A small segmentation model, trained from scratch: trained on small renderings of single solids in any pose.
Rows from block 0 of the decoder, named by matrix and row number. Each number is 50 + 10 x the weight over its row's rms, rounded and kept within 0 to 99. All counts start at 0. After the name is the row's rms in percent of the matrix's.
# conv: 3x3 conv (decoder.mid.0.conv.weight, 96x96x3x3), inputs 20-39, a 3x3 kernel for each
conv.14 076:53 50 46 41 61 40 49 52 49 45 62 42 61 51 53 55 50 65 48 34 55 53 65 37 54 69 55 53 52 63 54 14 76 53 36 44 46 43 52 65 38 60 55 41 30 45 51 57 60 55 20 61 46 41 47 58 51 47 50 72 43 47 40 59 42 58 60 51 11 49 57 59 43 54 63 44 57 46 62 40 70 39 52 50 61 48 41 43 43 49 45 47 50 48 45 57 50 31 55 50 59 56 32 45 51 49 36 51 49 51 52 50 54 53 53 49 43 47 57 63 46 66 56 53 43 48 43 39 55 46 50 36 41 49 62 63 43 42 43 34 45 60 54 35 50 54 44 42 49 51 45 46 45 53 42 65 69 59 35 49 55 49 54 52 51 38 18 64 54 40 57 48 33 41 67 33 66 43 68 54
conv.15 081:52 57 45 38 62 39 36 58 56 54 48 44 41 32 61 64 59 52 54 48 50 40 43 64 67 62 60 54 64 56 49 42 32 49 38 51 45 46 49 51 41 48 65 32 54 49 50 47 49 51 40 33 27 52 48 48 52 72 36 39 46 58 53 54 42 43 53 14 56 58 27 68 50 51 61 52 33 57 57 61 42 32 56 40 51 77 43 47 39 52 58 47 51 70 59 58 48 45 50 55 65 55 57 85 45 62 32 48 59 53 51 62 40 52 47 56 53 57 63 55 47 51 67 57 50 58 47 54 51 74 48 60 54 41 52 57 41 59 63 51 40 46 32 49 56 60 48 36 81 54 45 41 49 56 43 36 45 32 46 55 38 53 48 27 54 42 55 55 55 54 60 53 47 56 57 35 42 51 56 59
conv.16 081:48 52 56 51 79 58 40 53 44 52 39 33 58 93 51 49 55 63 51 30 54 58 77 68 46 53 51 44 51 34 46 41 51 53 51 48 46 53 64 53 21 66 54 51 44 40 29 52 31 52 48 46 54 50 43 54 50 51 39 50 47 54 54 67 37 57 53 24 64 61 54 49 47 39 62 33 76 45 47 44 55 34 47 43 42 65 65 52 54 49 49 54 39 46 42 41 47 41 55 45 56 51 50 51 50 46 48 53 58 46 54 46 39 52 57 52 55 59 42 50 59 58 59 43 52 56 55 46 53 41 46 45 51 55 47 54 43 60 43 29 42 55 70 62 39 68 59 41 59 60 49 49 49 52 48 40 56 41 64 57 49 47 60 50 56 40 26 47 47 38 55 45 45 56 50 49 70 51 38 42
conv.17 085:63 33 51 49 12 43 58 35 51 33 71 49 55 32 56 33 56 51 51 60 40 43 30 53 50 42 49 40 66 56 47 69 60 39 37 59 51 42 49 55 85 53 50 46 49 45 57 54 52 61 45 49 47 57 38 41 44 55 50 64 61 48 59 57 72 51 60 51 47 44 56 46 44 50 47 49 55 58 49 42 46 42 48 50 41 51 53 50 59 54 36 42 37 49 63 41 41 68 48 50 61 58 32 58 38 56 54 54 52 48 43 69 63 60 44 43 37 57 63 56 44 51 53 41 40 43 39 54 36 49 44 49 45 52 51 63 74 75 47 67 52 48 35 50 43 58 54 49 42 36 50 50 49 52 36 52 62 49 35 54 42 57 49 58 48 44 78 52 48 59 39 41 54 34 44 53 43 41 58 49
conv.18 078:67 50 54 55 32 52 51 43 56 41 45 48 53 43 39 50 51 53 55 47 59 50 57 43 55 34 48 50 32 60 58 08 61 52 55 40 52 37 62 71 75 64 58 48 56 48 46 55 43 50 55 45 55 50 49 48 52 51 28 67 52 40 52 51 60 32 37 82 58 49 52 62 51 40 50 61 67 63 54 50 52 46 63 46 38 48 60 49 49 49 40 66 41 31 56 51 41 53 43 44 53 59 42 12 69 50 49 52 49 38 51 44 61 54 34 58 56 45 43 50 42 57 50 46 47 51 49 65 49 50 65 53 60 53 47 51 57 51 62 31 50 61 49 51 49 69 51 38 28 47 40 58 45 61 56 44 45 68 49 35 57 45 44 43 50 59 51 42 59 61 45 51 54 46 52 64 58 44 55 54
conv.19 077:64 48 55 45 53 51 50 53 50 50 52 46 37 79 51 50 52 48 57 46 53 44 51 56 57 44 50 56 65 56 52 26 55 38 43 51 63 81 69 65 38 33 63 61 51 64 71 47 47 61 36 47 43 60 43 48 60 63 52 55 46 58 50 61 56 62 48 65 48 49 43 50 45 35 46 42 73 39 64 55 48 46 57 59 62 65 57 45 25 47 37 42 36 46 48 47 50 49 52 51 54 53 56 51 63 48 68 58 54 48 46 46 44 37 58 56 52 54 49 66 50 44 52 51 49 46 50 26 39 40 52 46 51 54 58 57 71 56 60 35 69 49 45 63 50 66 45 37 51 49 42 55 56 58 73 55 58 44 40 52 41 41 48 56 47 42 37 30 53 70 58 42 48 39 38 44 47 47 48 54
conv.20 076:44 48 54 50 58 62 41 43 51 55 38 39 29 33 45 44 54 43 48 46 54 49 53 56 59 47 56 45 70 50 49 72 46 50 44 46 42 52 51 46 59 53 60 54 46 45 46 50 41 54 52 41 40 46 60 58 45 67 77 54 48 35 42 68 54 46 45 23 39 63 51 55 40 42 36 50 43 45 54 63 49 50 55 52 53 51 51 49 40 49 47 59 30 30 37 49 30 64 36 53 51 51 48 54 43 38 48 26 57 55 59 60 47 54 56 45 54 46 55 46 49 45 53 46 47 39 47 48 47 52 40 47 52 60 49 55 59 47 38 47 43 59 47 58 42 43 43 33 34 36 29 49 49 52 66 64 56 70 51 52 56 63 58 52 35 35 51 40 52 61 52 36 47 60 47 69 67 55 60 75
conv.21 076:51 42 36 54 25 44 58 44 53 32 56 30 51 97 50 42 57 56 51 42 45 58 34 66 49 50 48 50 71 51 65 58 54 50 70 58 68 49 49 31 34 38 59 35 45 53 55 41 47 47 53 50 55 41 49 61 55 51 57 44 53 53 52 55 36 46 45 33 41 54 42 47 47 58 39 49 82 38 39 50 42 41 45 31 57 62 53 46 57 55 55 32 54 53 68 43 52 55 44 47 62 53 55 52 52 39 48 39 49 52 50 49 65 51 51 50 40 48 48 53 57 19 39 45 60 59 47 44 48 58 66 50 44 42 48 58 68 50 55 19 47 51 53 55 49 44 50 47 49 43 48 56 40 53 51 43 48 26 51 43 66 58 49 54 42 41 59 46 41 42 44 42 54 38 59 63 52 59 46 57
conv.22 093:57 40 47 52 46 50 49 62 53 54 35 55 61 71 58 55 38 49 54 39 59 52 81 46 51 38 50 53 50 47 52 38 67 51 46 50 54 53 57 46 46 77 64 61 58 52 38 46 52 31 53 52 62 58 53 57 58 56 45 65 61 56 49 54 49 47 55 33 30 45 41 34 56 54 47 38 51 58 50 47 50 45 41 41 62 55 65 60 51 50 49 59 48 47 54 58 39 41 45 56 65 50 66 40 35 48 43 49 57 63 48 59 48 51 62 52 47 58 59 50 52 83 42 55 47 50 47 55 52 41 48 43 57 43 34 62 47 50 41 15 31 52 55 48 49 54 49 47 26 41 31 40 38 60 43 47 62 76 68 50 72 46 56 48 49 47 17 41 51 58 56 51 43 61 61 53 64 56 49 61
conv.23 075:39 58 31 45 61 26 62 62 52 46 45 36 53 61 67 53 53 41 50 50 42 56 63 59 50 58 50 46 55 66 45 70 41 49 47 27 44 55 44 49 32 43 50 46 51 58 63 58 41 58 32 45 37 28 52 60 52 47 69 56 56 63 51 44 51 45 53 54 56 66 45 66 54 66 46 43 79 20 57 55 50 37 34 40 60 69 48 48 48 51 52 59 45 46 64 55 40 57 42 42 49 59 56 59 48 43 62 47 52 60 57 45 62 49 46 49 44 43 54 44 40 52 44 50 66 50 54 48 57 54 75 78 42 58 58 47 55 74 27 29 54 46 55 52 43 60 53 59 53 36 38 41 48 59 61 35 54 60 28 59 47 55 48 46 73 36 21 23 54 60 62 46 37 53 58 59 46 50 44 61
conv.24 075:56 56 46 55 46 59 54 53 54 45 43 46 46 55 34 55 58 28 61 57 51 40 66 42 58 58 45 57 42 43 55 26 71 48 48 40 52 42 56 31 28 43 37 32 47 48 50 44 56 58 43 38 42 46 57 46 59 44 29 72 62 52 58 49 62 52 40 75 38 47 54 62 51 55 40 54 16 35 56 42 41 39 35 43 58 58 43 50 48 54 41 44 46 61 40 53 44 36 50 46 51 57 59 47 74 59 33 43 41 41 57 46 40 46 51 51 49 59 56 60 58 53 42 56 51 59 46 40 60 59 42 45 50 45 39 43 70 46 47 54 73 45 46 43 55 40 48 57 69 63 50 41 48 44 39 47 44 63 44 55 62 61 62 63 46 53 39 67 47 33 44 38 66 47 49 40 34 47 36 41
conv.25 075:67 59 54 56 43 61 49 50 47 38 49 37 53 65 32 44 68 46 66 47 41 50 28 42 65 55 50 51 81 55 46 45 42 48 36 52 34 49 52 54 42 57 52 35 55 51 46 51 58 42 43 43 46 47 45 52 54 53 49 42 56 53 55 29 60 54 53 19 55 53 52 47 43 56 48 42 45 52 59 69 63 34 65 51 54 66 47 41 53 54 32 66 49 42 61 46 44 52 44 43 44 38 48 47 35 46 42 43 54 68 43 57 32 36 56 58 48 56 60 37 51 25 50 52 51 45 51 57 57 53 28 51 49 53 44 41 35 58 59 35 61 59 30 55 55 65 54 48 62 39 46 49 40 47 63 56 58 43 51 56 58 60 33 51 47 45 76 54 43 47 58 51 70 42 50 56 63 46 54 63
conv.26 075:44 45 41 34 43 39 67 52 47 37 43 52 48 74 73 46 58 56 48 46 44 42 25 49 56 52 56 61 59 48 48 69 65 51 18 37 54 62 41 47 82 56 48 51 61 50 59 54 57 82 42 50 57 52 59 68 52 40 75 48 54 69 60 50 64 50 43 36 42 57 61 46 45 65 52 47 83 40 52 45 47 37 44 49 58 68 47 48 63 39 39 44 44 63 56 58 43 57 48 49 59 56 59 53 56 48 60 53 47 71 53 39 83 51 44 50 47 52 43 56 47 31 42 54 52 60 37 54 50 55 43 64 53 57 49 62 72 50 44 35 42 43 44 57 47 56 48 62 51 52 41 51 52 43 53 51 48 64 38 48 56 46 54 51 51 58 62 39 56 41 50 32 55 38 31 42 28 57 48 48
conv.27 080:42 68 59 62 39 48 58 52 51 56 45 37 63 64 50 37 72 46 46 44 34 69 63 37 47 46 53 60 32 38 53 59 58 50 55 60 49 41 42 37 37 69 48 30 49 45 39 49 35 42 28 57 48 45 54 51 51 47 47 57 49 50 52 41 49 59 38 32 43 61 60 45 57 32 50 64 60 50 40 25 43 48 57 56 48 43 53 52 56 50 46 34 55 53 50 64 50 43 53 55 41 54 57 47 52 52 57 38 44 42 40 39 53 55 40 41 40 41 44 45 69 67 44 47 38 40 60 41 43 32 55 71 51 44 48 35 26 55 38 56 52 56 45 43 54 50 45 43 50 50 49 59 51 51 54 44 43 37 37 70 44 58 41 31 58 62 41 53 45 34 49 39 47 43 50 32 66 46 53 50
conv.28 213:49 45 39 60 63 52 47 61 48 52 51 57 60 63 46 51 57 54 55 56 62 65 57 54 65 61 67 61 61 56 55 68 54 43 57 52 62 47 57 59 55 48 65 58 56 56 55 51 61 63 51 44 47 48 60 54 56 50 62 51 54 63 56 61 52 45 67 51 54 58 44 51 61 57 58 63 57 51 62 53 61 23 38 37 46 30 43 31 46 34 33 39 37 42 25 52 40 34 37 38 40 32 54 44 37 46 48 41 58 54 60 52 57 51 50 50 50 54 55 58 57 39 53 52 45 54 30 41 35 51 23 50 44 39 39 67 61 57 49 67 54 63 61 62 41 45 34 50 49 44 33 33 32 68 53 63 59 56 56 55 55 62 51 38 53 45 65 51 51 53 59 48 43 47 52 39 45 45 49 44
conv.29 077:50 52 36 48 46 54 41 59 56 49 43 63 49 22 40 78 38 45 59 62 48 36 46 46 59 56 49 53 58 70 38 61 67 55 37 45 54 61 41 71 70 53 45 63 49 51 36 48 50 45 38 41 46 38 51 52 43 46 49 52 56 49 60 46 56 33 67 30 32 58 66 43 55 43 53 51 28 50 55 49 54 49 49 48 42 26 49 44 64 67 52 56 41 54 49 45 45 50 30 52 51 43 45 52 43 55 54 49 46 51 51 70 36 49 71 46 45 46 61 49 46 51 48 67 51 52 40 45 41 62 39 53 52 55 46 69 46 58 54 81 55 64 55 53 49 49 50 42 57 41 39 45 45 47 39 46 76 51 35 52 60 50 46 45 52 49 54 58 53 57 56 71 49 47 64 51 47 53 70 60
conv.30 075:45 28 50 30 39 70 48 47 58 57 42 54 62 60 50 52 60 43 29 43 55 56 43 63 51 64 57 70 60 52 53 53 50 54 63 37 40 50 57 62 44 34 58 35 48 46 48 56 45 35 48 48 33 43 58 53 54 52 78 48 44 59 50 55 44 63 53 35 58 41 61 59 40 32 63 47 35 58 57 48 49 54 49 48 63 55 49 57 51 48 36 33 59 42 50 50 47 49 44 57 30 46 63 37 49 43 28 59 44 57 50 45 61 42 39 61 53 45 45 58 35 27 55 40 65 53 38 38 53 49 36 41 49 50 43 78 54 53 39 33 38 48 43 57 49 45 46 28 46 47 37 34 46 61 46 66 65 37 63 46 44 57 50 47 61 38 55 49 38 44 55 30 33 62 60 56 45 62 49 36
conv.31 073:59 45 45 67 37 57 46 46 64 56 49 64 48 47 43 67 57 47 39 55 47 55 58 42 49 38 53 56 45 62 61 41 53 43 51 42 47 58 58 51 59 46 42 48 43 40 48 47 47 26 47 47 53 41 46 48 59 62 48 58 56 37 59 59 45 48 47 68 38 63 56 47 53 51 51 38 35 48 55 46 50 50 55 54 53 56 50 51 54 44 40 38 49 40 48 64 51 61 42 40 47 46 45 15 54 43 69 37 61 44 52 56 62 56 62 35 49 51 45 53 39 67 39 53 55 61 34 36 39 36 62 54 46 47 49 47 52 40 49 36 42 64 67 55 63 46 56 40 26 45 50 57 58 54 63 64 50 70 39 61 49 52 48 53 33 48 24 41 53 64 53 53 34 29 57 75 42 41 54 51
conv.32 075:45 60 41 41 34 53 57 53 41 37 55 57 56 50 46 48 69 50 41 63 56 56 40 53 48 41 51 61 69 52 47 77 57 44 67 53 45 57 52 60 66 49 53 28 70 60 61 60 55 56 67 49 59 47 52 60 61 39 59 52 48 53 61 39 54 42 68 26 57 68 38 66 53 54 55 49 47 69 47 61 44 36 53 46 33 49 50 48 48 48 43 32 50 47 42 53 46 53 39 47 55 46 46 58 63 49 70 52 43 44 58 63 47 53 56 55 70 47 57 41 57 53 59 51 60 55 44 44 42 40 21 58 52 44 52 62 48 53 48 39 45 52 51 47 48 51 49 43 48 43 43 42 50 52 51 57 71 59 40 60 41 47 52 42 46 63 68 60 38 51 41 39 47 34 62 43 51 49 31 55
conv.33 071:48 43 47 67 42 12 62 58 48 61 36 55 48 30 58 41 48 48 53 60 60 64 58 36 60 47 46 58 55 59 40 39 64 50 49 49 47 66 33 42 49 67 38 56 40 44 28 41 28 41 55 35 51 55 54 45 57 54 33 47 53 49 37 48 56 53 46 78 46 39 45 50 66 47 54 47 59 48 44 40 66 49 45 53 56 34 39 52 47 44 29 51 38 46 58 50 40 40 47 41 47 57 61 44 42 55 44 46 56 47 38 30 68 53 43 51 46 52 60 47 56 74 47 47 47 44 49 51 48 45 66 36 52 53 54 49 48 56 36 55 65 63 56 49 50 54 44 51 42 51 59 51 48 51 44 39 30 66 52 61 58 47 56 51 44 38 48 53 48 60 52 48 48 64 35 78 54 42 66 46
conv.34 086:50 70 50 32 54 44 49 60 53 41 66 52 56 43 51 59 49 42 54 73 46 56 56 51 50 52 57 48 66 51 42 64 36 50 50 35 57 59 41 66 58 66 65 43 57 48 58 49 65 69 60 49 60 50 54 46 47 59 50 47 55 53 51 58 34 41 37 26 51 54 66 45 50 45 41 59 42 41 63 54 43 32 39 44 42 52 50 49 65 45 48 34 55 32 48 59 47 50 42 53 59 54 28 81 58 47 53 48 59 33 53 59 37 61 55 49 42 51 66 59 38 54 57 49 46 46 56 34 40 29 31 55 52 52 43 47 50 63 57 92 58 43 60 53 38 47 48 30 55 45 43 47 51 43 39 54 74 57 54 49 63 62 51 41 50 53 69 48 51 49 50 57 53 43 35 09 46 47 50 49
conv.35 077:39 54 49 33 61 52 40 46 46 52 25 59 54 31 40 47 78 58 57 66 52 52 66 51 50 61 51 58 45 45 63 47 50 48 64 51 56 47 39 31 56 40 37 49 65 47 35 55 47 42 54 39 46 48 62 44 49 55 53 58 63 55 45 53 52 41 43 85 40 58 50 48 52 31 49 43 17 51 60 70 50 71 41 51 50 72 53 51 41 50 39 52 47 58 63 40 55 44 49 52 71 64 59 55 49 48 50 52 49 48 58 59 71 47 54 66 49 55 67 55 46 78 51 58 50 49 48 46 53 48 64 55 50 56 61 43 61 34 49 43 46 58 50 48 54 49 49 44 44 43 41 39 35 42 48 51 39 79 60 51 64 61 53 58 37 44 31 46 53 41 46 51 40 42 36 72 44 43 47 49
conv.36 077:44 45 59 47 61 51 51 52 47 42 54 41 51 84 48 47 45 50 51 44 52 55 61 52 45 57 49 46 53 61 60 64 57 52 54 52 54 47 44 45 24 49 31 56 57 51 43 50 47 64 41 48 45 59 56 39 52 47 49 53 53 59 54 40 75 56 64 31 49 40 47 53 44 38 56 44 63 48 55 32 63 45 54 49 78 38 46 27 37 38 43 57 42 47 48 57 60 36 38 50 50 57 47 71 66 40 59 57 51 58 50 58 58 57 61 56 66 38 51 59 57 64 57 64 66 50 44 35 50 48 36 57 51 54 57 60 47 54 55 53 57 61 58 37 34 53 45 61 52 44 56 51 47 50 69 45 47 51 63 48 55 44 50 51 41 45 53 44 42 57 64 44 59 54 61 35 58 32 39 48
conv.37 084:55 48 45 51 52 58 32 53 53 39 64 68 48 54 51 44 59 50 44 47 57 57 52 56 36 45 47 52 61 66 57 38 54 38 47 48 47 50 60 79 58 47 60 52 42 48 53 43 43 29 42 47 43 60 52 56 50 67 48 46 48 48 41 57 30 53 60 30 60 29 09 50 51 70 52 49 24 48 54 52 49 40 41 54 44 63 38 68 67 43 55 41 48 49 42 55 56 43 53 49 45 42 46 49 28 64 39 41 52 58 53 49 21 44 46 38 49 49 42 42 50 34 49 40 30 51 56 60 49 49 45 43 48 38 32 47 37 41 49 46 55 55 51 68 57 45 51 30 46 46 43 48 52 42 34 49 52 25 57 48 39 70 48 37 47 54 48 66 52 32 53 53 47 46 68 73 59 61 45 42
conv.38 079:44 55 47 59 39 65 35 48 56 54 44 46 61 60 39 50 52 54 47 56 52 59 20 42 51 53 64 44 59 51 57 58 49 38 44 48 44 34 45 65 58 56 51 65 35 53 55 52 42 71 54 52 51 47 51 63 40 58 61 54 55 62 46 65 42 62 46 44 48 43 46 51 51 49 43 56 67 59 71 54 56 51 52 46 42 64 58 43 44 52 57 50 47 49 70 55 60 54 47 38 59 46 49 57 56 56 57 45 66 50 44 53 67 53 57 53 47 54 60 61 53 20 55 49 52 54 59 34 54 60 56 53 47 61 55 43 53 50 35 60 46 47 41 50 55 67 56 44 64 51 54 47 44 60 47 55 45 44 48 59 53 55 47 40 54 48 86 50 49 51 51 53 47 48 48 66 42 45 68 54
conv.39 077:50 39 50 42 48 55 65 39 44 48 55 37 56 67 37 48 52 45 63 65 50 60 35 56 39 47 58 49 35 57 50 55 30 58 46 57 51 40 40 53 67 45 34 41 51 45 52 45 43 45 48 47 40 44 48 50 55 44 61 56 59 46 56 47 51 40 47 61 34 44 56 53 36 52 55 46 68 50 49 44 38 46 57 46 49 81 48 42 42 49 39 52 37 56 57 41 45 54 44 50 57 63 56 70 45 41 69 44 53 42 44 53 69 53 46 40 55 52 60 45 62 67 45 60 74 56 38 56 38 46 69 35 32 49 62 53 45 61 47 26 33 57 65 57 42 56 46 50 46 43 44 58 44 57 44 42 52 53 45 58 51 60 51 62 52 48 44 52 53 65 53 50 44 42 40 66 29 46 28 49
conv.40 081:52 34 54 48 28 55 53 55 53 54 44 48 59 34 60 43 69 52 33 50 54 59 35 55 48 47 47 45 48 52 51 34 58 48 46 33 34 63 37 63 31 36 55 47 56 53 49 49 32 37 64 42 53 50 49 46 57 58 37 48 52 31 50 43 35 60 61 52 35 54 49 56 68 58 39 29 40 48 52 56 46 39 53 38 51 68 54 46 45 52 46 47 45 35 75 52 42 46 50 57 48 40 38 40 56 60 31 47 57 56 63 44 50 33 50 53 40 52 47 69 60 33 46 59 49 45 60 59 41 50 63 42 42 44 56 55 48 57 45 32 51 58 35 51 44 41 53 24 62 55 43 50 47 45 41 50 56 52 54 60 62 47 53 30 56 38 28 35 59 50 43 51 31 49 61 68 56 49 66 56
conv.41 081:56 47 57 42 52 51 53 47 42 58 43 36 25 49 63 60 55 58 55 39 57 34 44 75 58 58 43 49 74 45 43 48 47 49 44 47 46 69 59 57 36 50 63 27 45 52 31 46 42 48 38 31 57 60 53 60 58 58 49 53 50 44 59 62 51 46 60 55 41 56 55 55 50 48 48 37 63 35 54 51 58 44 46 40 53 70 55 59 52 54 42 47 38 52 48 46 33 38 52 45 44 46 63 64 43 60 36 48 56 57 58 42 38 43 44 44 47 49 54 52 43 51 54 51 48 63 38 50 44 51 35 43 37 38 48 56 65 40 63 39 36 54 50 58 44 27 33 36 57 55 36 51 47 64 66 49 51 50 53 50 52 73 52 54 49 41 29 30 52 43 51 50 54 42 33 30 61 49 35 45
conv.42 080:50 64 48 58 86 65 61 62 54 55 41 55 46 62 71 43 29 53 59 50 51 51 41 60 58 62 47 49 69 54 37 38 37 47 35 39 52 70 62 64 48 37 55 63 30 61 54 51 68 44 50 42 46 61 37 70 54 48 71 41 56 53 40 47 56 53 72 27 55 42 35 41 63 62 45 48 39 70 62 44 55 35 44 52 56 66 40 37 44 39 43 35 27 58 58 41 49 49 52 43 54 45 63 71 40 59 52 50 41 75 44 51 45 51 50 47 41 48 44 46 41 44 49 52 58 59 44 57 48 50 39 29 49 62 57 48 55 46 48 38 37 48 60 57 52 43 56 65 61 47 48 57 54 51 59 72 51 33 50 40 46 52 51 46 45 44 45 61 59 30 50 41 65 42 53 42 43 61 54 41
conv.43 077:38 47 44 49 51 51 49 65 52 60 35 65 54 59 68 42 36 61 46 36 52 41 64 61 55 51 59 56 51 67 48 35 47 29 45 56 48 63 43 48 55 34 48 44 44 52 55 57 46 44 52 52 47 49 47 58 51 39 22 48 54 51 45 47 50 50 48 44 57 55 18 47 56 45 62 55 34 48 38 39 52 38 55 49 51 79 56 48 58 50 45 34 45 56 35 49 43 46 48 52 49 51 63 55 65 63 49 51 29 60 54 47 26 45 57 38 43 52 41 48 64 57 51 51 43 51 47 31 42 48 29 44 48 32 48 45 56 42 41 31 40 61 48 54 52 46 54 49 51 52 45 43 55 47 74 59 45 47 40 57 50 55 62 52 49 57 30 50 48 45 53 43 47 48 46 36 54 33 39 56
conv.44 085:59 40 39 44 27 44 40 40 34 50 59 56 50 52 41 41 54 57 51 67 56 53 55 47 52 54 64 70 60 36 53 89 45 38 61 64 54 66 43 66 48 63 59 72 63 52 40 47 56 41 53 48 39 52 47 58 51 56 73 50 58 66 57 52 41 50 60 23 45 38 33 27 54 39 42 57 72 45 60 61 59 51 61 52 38 32 34 48 59 52 59 47 52 53 53 51 56 47 37 47 55 57 54 64 39 64 68 44 49 49 55 52 67 68 52 46 48 46 73 62 43 73 44 52 51 39 51 36 51 47 72 52 45 48 47 55 51 54 59 61 55 46 40 57 43 39 38 42 21 43 33 40 43 55 53 58 60 40 55 48 45 54 43 51 49 58 58 61 57 69 57 42 47 60 49 53 65 44 44 49
conv.45 230:56 49 55 55 41 50 54 55 66 52 49 54 63 55 60 53 60 57 50 49 69 63 74 59 62 63 60 66 59 68 53 58 63 62 52 58 58 60 51 47 63 64 57 53 61 52 47 53 56 43 55 60 50 50 64 59 63 46 52 60 63 51 64 51 50 46 61 53 46 62 59 55 63 61 51 57 55 62 62 57 61 24 37 31 41 31 60 34 39 36 24 41 25 38 30 44 36 50 43 33 35 39 48 39 48 50 47 40 54 59 54 47 50 49 63 56 54 43 53 49 50 67 54 44 56 48 30 42 31 38 30 50 42 51 45 61 52 62 53 70 52 73 60 60 44 46 42 45 30 41 27 29 43 59 53 59 59 75 59 67 61 55 43 46 48 49 53 53 56 54 55 43 48 46 49 49 53 43 45 56
conv.46 077:54 54 48 39 59 62 54 47 47 41 53 42 59 62 33 63 43 51 57 54 43 48 38 55 61 62 51 38 40 49 34 59 46 52 29 51 51 31 50 47 52 76 58 55 36 46 52 44 49 35 42 55 39 51 45 42 49 39 77 44 54 61 48 40 40 41 69 10 49 80 53 42 46 68 48 60 69 59 39 38 69 28 55 53 41 42 58 54 52 43 58 42 52 65 44 51 37 41 56 50 47 51 53 51 43 46 47 49 47 39 40 84 59 40 56 36 44 50 49 41 58 34 41 55 74 39 45 53 65 55 71 67 44 37 43 49 39 55 42 27 35 45 49 49 58 54 58 47 44 55 38 39 53 53 52 37 73 29 46 56 49 48 54 38 39 57 60 43 45 57 68 55 54 51 62 42 62 66 34 59
conv.47 088:48 50 59 62 78 69 49 57 58 51 34 42 41 23 51 56 46 45 44 57 49 63 43 65 55 48 57 54 39 54 65 49 66 39 52 54 47 59 55 71 59 34 55 42 47 51 51 37 46 75 70 49 57 54 54 53 42 52 36 40 51 61 48 51 39 50 66 71 61 52 46 44 50 46 43 39 38 49 50 55 56 42 53 51 51 66 43 45 37 35 38 52 39 39 39 45 42 51 47 32 46 40 50 58 46 49 50 43 53 52 50 54 64 38 57 55 51 48 56 50 42 28 67 53 50 48 46 50 48 62 53 41 38 60 56 64 50 57 51 42 55 56 53 48 38 41 54 47 79 59 51 32 44 63 61 56 47 72 71 63 49 55 53 44 52 38 55 43 44 36 56 46 47 57 53 64 40 44 52 46
conv.48 077:53 49 52 44 70 45 31 47 53 48 44 55 43 32 39 62 42 55 47 62 53 41 49 48 55 47 62 61 53 58 63 77 43 40 60 44 66 64 49 68 65 38 44 40 24 54 42 48 63 61 57 50 54 55 56 53 62 50 66 55 52 56 44 60 56 54 36 37 37 53 42 61 51 61 50 51 40 33 46 52 43 38 37 36 38 64 48 42 48 66 42 55 43 38 47 48 45 56 33 46 36 46 58 46 43 61 50 52 55 60 54 62 59 39 53 57 48 50 67 53 29 52 45 43 45 39 42 48 38 36 46 32 40 45 50 55 45 64 68 48 47 66 63 45 39 34 41 41 59 48 31 49 40 63 53 48 65 77 68 55 52 73 45 45 43 41 42 46 47 79 55 49 53 40 45 58 35 38 44 52
conv.49 083:38 31 40 30 07 46 54 33 54 69 48 50 55 79 77 44 54 57 55 38 57 40 57 59 44 48 53 47 57 59 40 35 64 55 48 50 58 48 47 60 39 40 39 59 43 58 48 50 53 22 45 58 42 57 54 54 54 51 43 41 45 34 53 51 41 36 40 12 59 32 62 63 51 60 50 73 51 48 49 38 51 45 59 46 62 59 62 48 56 49 45 38 45 66 52 51 54 50 49 55 63 54 44 52 43 47 47 42 42 43 57 55 27 47 46 46 47 45 54 48 49 56 41 43 52 56 42 42 50 35 52 47 58 61 48 49 45 47 50 14 40 48 49 54 47 40 52 54 31 58 53 52 56 52 47 57 55 18 54 41 44 41 39 64 53 48 23 43 55 51 48 30 52 48 56 45 62 69 56 51
conv.50 081:56 53 53 31 57 56 68 68 69 49 44 57 64 38 61 42 68 58 51 58 48 53 35 49 56 54 72 55 38 54 39 53 49 61 52 56 45 50 40 51 63 41 52 34 53 47 49 49 46 56 58 53 72 54 53 43 52 43 82 60 41 55 39 46 51 39 43 34 45 47 35 59 46 48 50 63 52 49 58 70 58 31 49 48 46 50 51 34 44 61 52 42 41 64 48 50 52 35 47 48 53 56 52 28 48 51 39 52 42 46 47 65 83 41 37 59 46 49 64 57 57 39 39 47 33 65 36 48 49 49 40 66 59 48 49 54 48 44 45 19 36 41 43 51 46 52 68 46 28 55 57 51 61 47 50 42 56 74 44 51 56 64 43 57 47 57 49 38 56 46 57 46 46 52 54 64 45 41 73 44
conv.51 098:48 48 39 34 52 45 50 67 54 49 54 43 54 53 50 44 47 56 48 64 44 58 74 53 53 61 65 67 44 69 53 72 50 53 67 44 60 55 54 60 33 65 52 49 48 56 38 52 55 30 39 57 57 47 60 55 67 52 70 54 58 55 49 49 51 45 56 42 44 49 52 47 54 58 48 56 34 54 61 60 56 48 36 35 42 44 51 31 48 42 44 26 52 55 41 51 45 32 51 56 40 46 43 58 48 66 52 42 43 52 44 58 49 58 51 47 54 50 61 43 55 76 56 42 56 55 24 37 41 43 47 40 40 45 46 71 41 58 49 61 52 54 56 38 49 31 41 46 23 40 36 45 46 49 54 59 66 52 61 52 57 64 36 36 46 42 31 66 53 39 38 48 31 43 60 53 64 48 34 55
conv.52 077:51 46 42 36 55 44 55 59 52 52 40 42 43 28 50 44 44 39 42 53 44 45 58 73 47 39 45 62 61 51 33 53 45 39 46 58 56 44 52 47 22 56 55 34 50 56 46 44 49 35 38 54 39 47 52 37 61 55 50 40 53 42 52 44 46 45 45 32 62 66 44 51 41 53 43 38 17 37 56 36 37 56 39 42 55 67 59 55 43 49 39 50 45 54 55 37 49 54 46 52 51 46 51 77 57 47 40 54 52 48 46 51 32 42 42 40 43 37 73 47 41 59 64 47 36 53 31 48 44 54 55 41 48 57 34 57 46 54 46 61 45 47 59 53 42 41 40 47 62 42 35 49 50 48 60 54 54 39 57 45 33 56 37 50 43 40 39 49 55 56 49 40 16 45 52 51 50 57 49 45